From a checkpoint of a small image captioner.
Model: 12.1M parameters, encoder patch size 4.
Rows from block 6 of the text decoder, named by matrix and row number. Each number is 128 + 32 x the weight over its row's rms, rounded and kept within 0 to 255. All counts start at 0. Numbers have three digits each. After the name is the row's rms in percent of the matrix's.
# fc2: MLP down (decoder.blocks.6.mlp.fc2.weight, 256x1024), inputs 483-551
fc2.144 092:155141061162080147154149107148117132129100119107116139098144134134150179155142137112085143137172128102148180183185143123128115155136098140136129144039089159115152153089109239129112137149094152161130103153126
fc2.145 097:128132201142141206111144110150113119161175126100079156122137120135140142102160141146142129099141148145210108074138144190194132151160117146163110114135118144182129106202134119078136091104162129136112148146185
fc2.146 090:106135161139153206134081140152157159168143105129090117109153138131181186088087095156063121155131084107105119182113124115144144115111111116151153144107136130094126175140158167057103143148102089129141120154097
fc2.147 093:112133141139110152184144129133100114109157096127126159117133150147121148062190107122103231100088181100173117120079119119133110130162139067130110159134127121087133176166110081161085119072164125108115167173123
fc2.148 099:099094184198142142132125089127118134193121116130127127144118118130167132108124105152177092148111121141112140143108121153168161126128138114148158118092074124146097106170103144145176126147110118088127139172125
fc2.149 094:170106138092137131116106118143133110070096096121120157140066127141133118163071096092097154080128136152144104176141153112144101120165135174139132146167137083166117113131116142149155150096137156147078125158074
fc2.150 101:123056105044091128116090137183127159048140136133115164078109086158107128115220082139049130155148076111125145081159106066160137097061093124129120135106112139179077120124072034125189096124169091145083085135140
fc2.151 111:131133137113085149136147124136138133179139150102106125082128132083132138107093149133126102160072124116098075146116066097102124098097119142116127120133097086116120091101120111102159074142114100087133099146166
fc2.152 099:091134097124077090159090093113109163093116131104181134136148129124127086131112137140172116168141134091101100117174141161122104155218122126153136140138149169137158137150039114132162160141137116141075119128139
fc2.153 104:230107142145122137087133137158137161210115155119132106113095119139179158157075133138204071118150153101106131093152150123144169115149158127153098145120172159114123126221136192137134133116171118159147118171149
fc2.154 107:126109130121149088155117110119116158095151147143085119095133116134130112144077144126181118121113173166181141108181123126141146104126123143147122177138145143138115067159107114138152132135137171106137137113144
fc2.155 101:149162153128153151143110147150126169159155136141104140137132139103103131075051120154148136156157135122139111085176145121143104130121146122075149094178119173108129126145117074161137117131114138096149141177068
fc2.156 117:123122158170116120156095158132122126120131133137080129149114126105151158170114161151179147106143170104134147067134168104147168132186138178160130122159165191180140118217136116126149121128133167183148136136117
fc2.157 093:120153115126114145130103094140142137112159092127145136117088132162100145137195115130067165179144114169173122160180097145082115146156152107128147149182104157110136107075096224147124128105105150225075138141089
fc2.158 103:119173118176140115144142092092113137220142102152117121130069120159146145178135160115138101141111127180187087147109074144154164124165127116112131133145123122108179162213197165148167131155122151128133190140096
fc2.159 096:139123086157105116125119170072144113174143119090103158165143114181139123103059101093108199075126102111120150100129114138145126138096149140130079083141170117124112124092167156127095138179087136182132155150052
fc2.160 117:107064120145125139161099130142068143127041143085115096148048159113114116104135086141117157152098122128099149098140158114101149110069132130121126110132177129106174103131038113123128141156123136109079076104153
fc2.161 091:083096134129086095111073131154121159130101127105105084069184111124136141097091133148110131110182099074122141181130079130093160172146132151107092169140135111138123144161159112139133156150049123130102087127100
fc2.162 101:094146124136139096133142105145124119079192082090071174174141162085108138113255090136132114120122085149111095078149112107167147132068131125140116086119184133146148121164118104129138117109191103081147135153129
fc2.163 095:101130117118132115166081153103100104144156073162133160102094152093107139129188117089134099059102076115079066109149129083118155096130129120114088113116111135057148136099144127134139104161174078105184165152149
fc2.164 092:149159138169119093117164113144100116060158119098163181172161115098140142123113178133163141141196107123101120102179141086134150130159140122133098115140125099135106126141172109154090111114194194128134127062213
fc2.165 098:143142137119159111124170114111135157100097107137142132191143175091135138142189171148092113148098120185053091053161135081093179100082147123122135126133198081194135157151157110151099119098107065100155104154191
fc2.166 103:144188101183158068102134169129127113182151119160101147142109166124167145129056162151192138138150119117235134096118122136177136135125164133149153148150156136115151156127161098134103122145120125147091186142178
fc2.167 099:136128149139085103107084120129169090170152201119142151160151122136127102135092139119095169102112119056119155205121099127113140140135101124115079152116140103160161145093181139131140113121106166135155123164089
fc2.168 103:157053111117170087130106139102148088179162100155124084123125120079166126102111112126145093128042119189081092148151133130124099072053093115108137151132073090162104122098175131124114114115076155143146100117157
fc2.169 114:171120139137109201093111118130104132156109114128088105139154083109143126132108052127059138141129091170146133136043092073089108101048097151099124112155094083135085068074143137107089107147091147105148159089143
fc2.170 107:106113115128133104157098161125126127114089104121125100128103208099149138150213070116080142117125109093136136137137162083057139092107085110135090126095114113139122124068091104110146107123120126154119102136116
fc2.171 092:151138112139152188120145185177109135189122170134088183130158144124163123085136078155096113156118128189134115095145074117117123127121096160163103085156094091126134147131087116163126111059136155130101116119078
fc2.172 103:152159187133103085138135118113110129181091153140158184081165150157179132158110103136165117185075180132149114178141089140124164088146145097116134162110131128143139145126161169099130144142153162138181122106150
fc2.173 091:099172180148088096129128120132090147135162166139172096129177109125127101147109140153143138124116132188132154073113066144146182134221184147133144141070150128140177162116187096132143129160153094119108143137123
fc2.174 110:115090096162103158156130080162128118094056126106152094129114147113141159130205098081119118134154109057155154173078107142121145141119122113120109214139105112083114085091055096125103114163104111186156101154103
fc2.175 096:104115112093129130149149164140086142151132117169193098138120146096123073176190117080137135118152107191090094106161111154123145153137109145136090095148125083097108155131125197161159128120138130138098143162148
fc2.176 092:191125140183130056112178119105126138144163135146111146127159152122125114175129117159084169121139100139114094215120122142107095072178104122161110043160132124081100122130141166040137122160113142125126065111130
fc2.177 120:146202147171134124128168129134131159136149102104124167089191127128166147187129155133116153171112155179130119151105113134148151138192125160111140154155151155124132150174168151122135173145183139188095177161160
fc2.178 097:183122144125094124078126127147183125153132126133147117149188161089177117173097130101129139103100142143131170056101104170109089178159130167132107112146130109078135125130157158108111135127139131163123163171127
fc2.179 097:133107122139139138102129127144179169171122138144147180081144159132118126129126138127111144108115138075048129080179182099123113082111142157153102174092127127147122167148094174176138112159185100169137124163181
fc2.180 149:134130121123127148150149174109176121091146134173133141132141180176183139125122120121154162116154156113126172156149210144146177147105137196153131156122177126176188136179102168122115168151154124139132136142121
fc2.181 092:107091110073144118098055072164137142095147160154104190129158075158103163131155144157159167139134134047127129143124106094116171071097130110152114077127118175128084154154172089160165133105179117135125076130120
fc2.182 099:144119088126147176121106090152096133101160129090118176078168165153156076096108107160147163117106162126167162119112100159186133059134127134116122129181145155147151053162185136117109136139190132136112201077177
fc2.183 102:136123188132120123148149115136140134142181131096131144115107136093121125091162118192155121107127137127156104070113098186108102176149157105122114099138088167096153145153098058134137141135112117072168167105132
fc2.184 108:118121155111155124122199134111117072151162119169118135131087143136124122138109138128130111180164157126103160107141144116083109101143158123138121098179078143116098179166161186069142168132140128098114108133155
fc2.185 092:160121137103129164080121108122150133134055164136142058124108114115092184160076119068151113142107132065153131189188097123134102105123139122125068095122137127092140141161142167158128121127093140122103100163108
fc2.186 111:175125105129178118143144113109154146145078139084138147155101106132162122109144151115125113133189155150148141050105165119135146164151089194119157104147139125144115123178210151140138169146103157126160126141148
fc2.187 094:164146150127123084086152147090167147193165148152145096112201182104109160169097149078125161113132140163148168058163141129097178097137132157120110060133085149141131081113103125160148174203135136187147183134196
fc2.188 156:123109126096152119121100119159108129122149118093109129112137105104074113106184061152099127121076118129130095141115073099102096065080107102111094129130039097072047111055113066136130079126105095141103099123136
fc2.189 092:164082117130122085153151112131109115150098120088111087103169094105117168111125143132172148135095093095094125172113078104097188141110094122088195173106108139134036160097136135134151127086119087040208156135112
fc2.190 099:150133070156098122100137156135128169122112093182148132164120121166128134099089157153179141146133177054112080148129116102133185119136143154114145174119132080136165172144118142179110161073158142133104121148170
fc2.191 106:152154111156125126151164139108129125130126105114163116099125118114144114160069167129149100102134188152114120175135149100159160160232127102163154222153123167142120147129150175125097125133116124169137163129168
fc2.192 094:183134149093144081113120158132183072171152129156200167151219119132128107167046141169160138102164152113102193064181140163132156132174122172121132110097155111168132096158164089105161079162143118137156135143192
fc2.193 099:137093142112133112157085110152118141148165161191126115126161118176119186149131148122119096114118094153158098120101148158186088111082135110162096144114144142105162053115170145137117137139100095175177117061071
fc2.194 092:097097109129077108124133093135153142118135164122131087092171111090145115159080105116191162164092171114079100139155148124155138156127124092133159146060178123125091155157160130105142110102106126096150073123128
fc2.195 103:135148074093085129131109125145168157106161102149087133139123124148151154098160112087048158151140120168131088122102159103115124130085186141095119175133130087144134085043090108139130177124143096124099110070044
fc2.196 097:170090121147084166115132144147137154112181149154148120120168135125094091147093105105075109176124129100107156067050142159141093163131105120144108100159109113146150160132130121142142157151135126088088124042133
fc2.197 094:109116149137140110097107109099124124153105159121100134107171130130106074092051123134192090173151099115110152135076105057178077169119136133106143172119131146088142141103170103114151119100141118121124126107082
fc2.198 120:102103121134096096134148092153089107140104128116113147093126134126122136137221096101088119135128120138046130138139104141063129134035138142089122156115097073122096039033091060096090125137111088123115119122077
fc2.199 129:157145126140141174150124141111145128211167083140139157169154147163183141151124146131151159163135155103126140141126227129150097146105156153177128114109200109166154133186106142129133144139142173157116148138155
fc2.200 091:131141131095095113078140157151151100096130128098135141145113100153160125123171078102129160064134160133118075179150156139103150114174147062113107192191185167168100067130109053083165155130122105131131182154119
fc2.201 101:180133112163157098131162165097132176156163145146153140121094165089153151133126159136122125096101177158125174088179180161106172096108099126093144114139147124158158135137094189181144116115104145100122140165149
fc2.202 114:133093142115141097086096105130143159120117124119169100144076096124102118084152106118118095110104116067128091116100128128097120082085109130112138133139102134122087093118109114099104145105130089100063110080172
fc2.203 104:185122192146101095134093092159115189181166144149120149174168110160095084166104118096100146145127121139164082089140127119117115133194149130191110075140128152180172168147136127129173117136228192152183134165084
fc2.204 096:197104056127145101110108147178125140128114134129135140078077108096104130118179109133048116111115050076085149100088134144161075085110119153099133110133159129134163085109018110107168147119149091144113074125070
fc2.205 098:107114127119165148123134123132147181122142118102141125136119102099089158149145148133127109088062121090131115105145159151098132114102180135096161185124143109131171159087184093137119121132163107090139110166140
fc2.206 093:114140101104147176160116176139130119151166135153177157139154110065157141123162173144109157126073127091159126124167154096100155085063143165124105098106104124144134129133088121123122121157160161128145170073124
fc2.207 117:146191157101100107116123153135148136199228145159096114123115156134148109121000157154204105118123182160175119055202151151162165114173127095186119136198151113146147173199159195170150142115167192118152202127184
fc2.208 092:042117111167147170093073163104114150124084144161106102132079170116153138161223105079138164117176132111152118153114121101119100125120127105071190133087106120149087114089046095131083109137121125162098104114138
fc2.209 090:171130125119112123123117094096115132151142132117102135088130077184142106120133148098109115134079087055093105139120124125108104149144129154118148098115092110167128040142150145088136117093137083143136125134096
fc2.210 094:108137141136157228147139132161127140156157143128177118118135139127083086132185091172082178166144101167089160131053116102069101126102160176122141093149134089124107103065078096150123175094117125130091228121140
fc2.211 100:126112101110167107187135158130153147153065128126132086139148102193084113126096123102135110158127118131121105109118146053089122104178121129139119126090136161110165107079152118135115140155111131118108099145115
fc2.212 098:090112114070086134106150087131158094045146123138156157116113149094104082148163088106136104091080096108102120092123128159147118140097104139146150070128115103142134102129140090109116084134089150108162135135101
fc2.213 120:133163116150140129144095146101177162178058098109118112166097148145145136111106134154140144173146165155134147099151182122173118154144161214177125141133156153172152118184150153155165144135107177170139129109147
fc2.214 096:120101091106123065118146130126124111080131127151155123148088144138134121141209145095083150115132118082141098142126179139142093118176127135110137112115112137148118120102011112167153110108165140103128115077103
fc2.215 112:082088099130110155130108077123124095047104116117142111152133100100130139108188063091111122128135120097052138179073113126095070138138137109087081133103176065162120119066124103128075135103043144103103106113115
fc2.216 096:108131108133101185150105106114110151102097123102141165138068111159098098142123129138204129142136173065176135172123128183169112141237117162138116136125110223107134168170112082168092124116158100121186127206156
fc2.217 096:126140110109114145154124141138117161038108099157104150141137131094115104125129137154122118165174142110147095069146134149117149139202150145144136140134143142135144153184103118177125166109180107167127108136123
fc2.218 124:141108154152109146124144143134126156098108112142120122089102146148138124147111136089162160167209151086186125193155154157228119200247131138169149153184113159139171113212157119121146123144142135144161133156129
fc2.219 092:084128107088109105133136103107121090159148169134130117194152092130101124085116081150085120145119126159150137195097094145139131131126111115122123120128151153121118164123151076135147110153084153119120126120102
fc2.220 099:133069168094111206131100131112131080171117185099093095112111162128137121113051119104103148077166081095061152116144109155120101090072117117102110219112140105182102121184127108120137111131123148126147143122080
fc2.221 095:102144161131159139142167137127097113143091113116113159130132155111138166174015124144113146088137097160117100180108152157097061124132141102110081078123079121117129111104114157065144136073118179156099173139125
fc2.222 101:148102102130115203134086184133126187113179160117149135115116144096151113127122097114133100107133148108151108162156103133108120095119079134065117167123141078114136117119164082127168114086118116074098116135116
fc2.223 108:102142166141086068167148160139157158147139148154158124154146151127144128097130123152150134115146138142152141111187154165137152127128170130103165137115162118108144170150163139116113162161172140147106114110172
fc2.224 113:131108099120112121126097132109080180100133116151083074103109107111096142109154042096103154125111098098095108095095091047145124096100143135115121115144093142138134090118069108104138110145087133095131097106138
fc2.225 097:097076132158144156154131125136130114139139090138137121095107133132097127085105081107060093127139104135096117183081117141152097175087122123124135185093129047140130086009138178126088122151100126113119134127116
fc2.226 099:135120122128129128081126117095152102062063135143155122139117139086133160166116139136107130130148122139149159133126103104104168123126094128141096123108069143114106196111110145184121156120095133166167113195195
fc2.227 109:147097111159145088162098122114185164153072167126086101119079121212173125084137179131188175114141122140089167135136166132189102166133158158121112133099192170162161108138114095112093164118065119136138070133105
fc2.228 100:143126108089163173164121152142168102171076092133090094127125071125145073115172090179123149091128069198138125129080175056095154081091111165115117091138115090163107098071107136122145134136055095167136122105093
fc2.229 109:106117132172129153121086147152104130138149137103088111104138150085070109052167047120063095124101088078109145141114131145142093097070128100113103154062114097100121162074089036121096124119150109082100108124115
fc2.230 104:158131116122123153122133181154138134186184114094104124153204136140130130133110106139145140149113134113168147045143144142132156117157115156157124127135135131108170190194130150173155145104195122140173130080159
fc2.231 105:121116135073138085114163127142164100131094081151132079168117127128102146126117109185161139109106079140139135147120145132164122102083135125133118076155122129135137101096123173105187142151100156079096145128091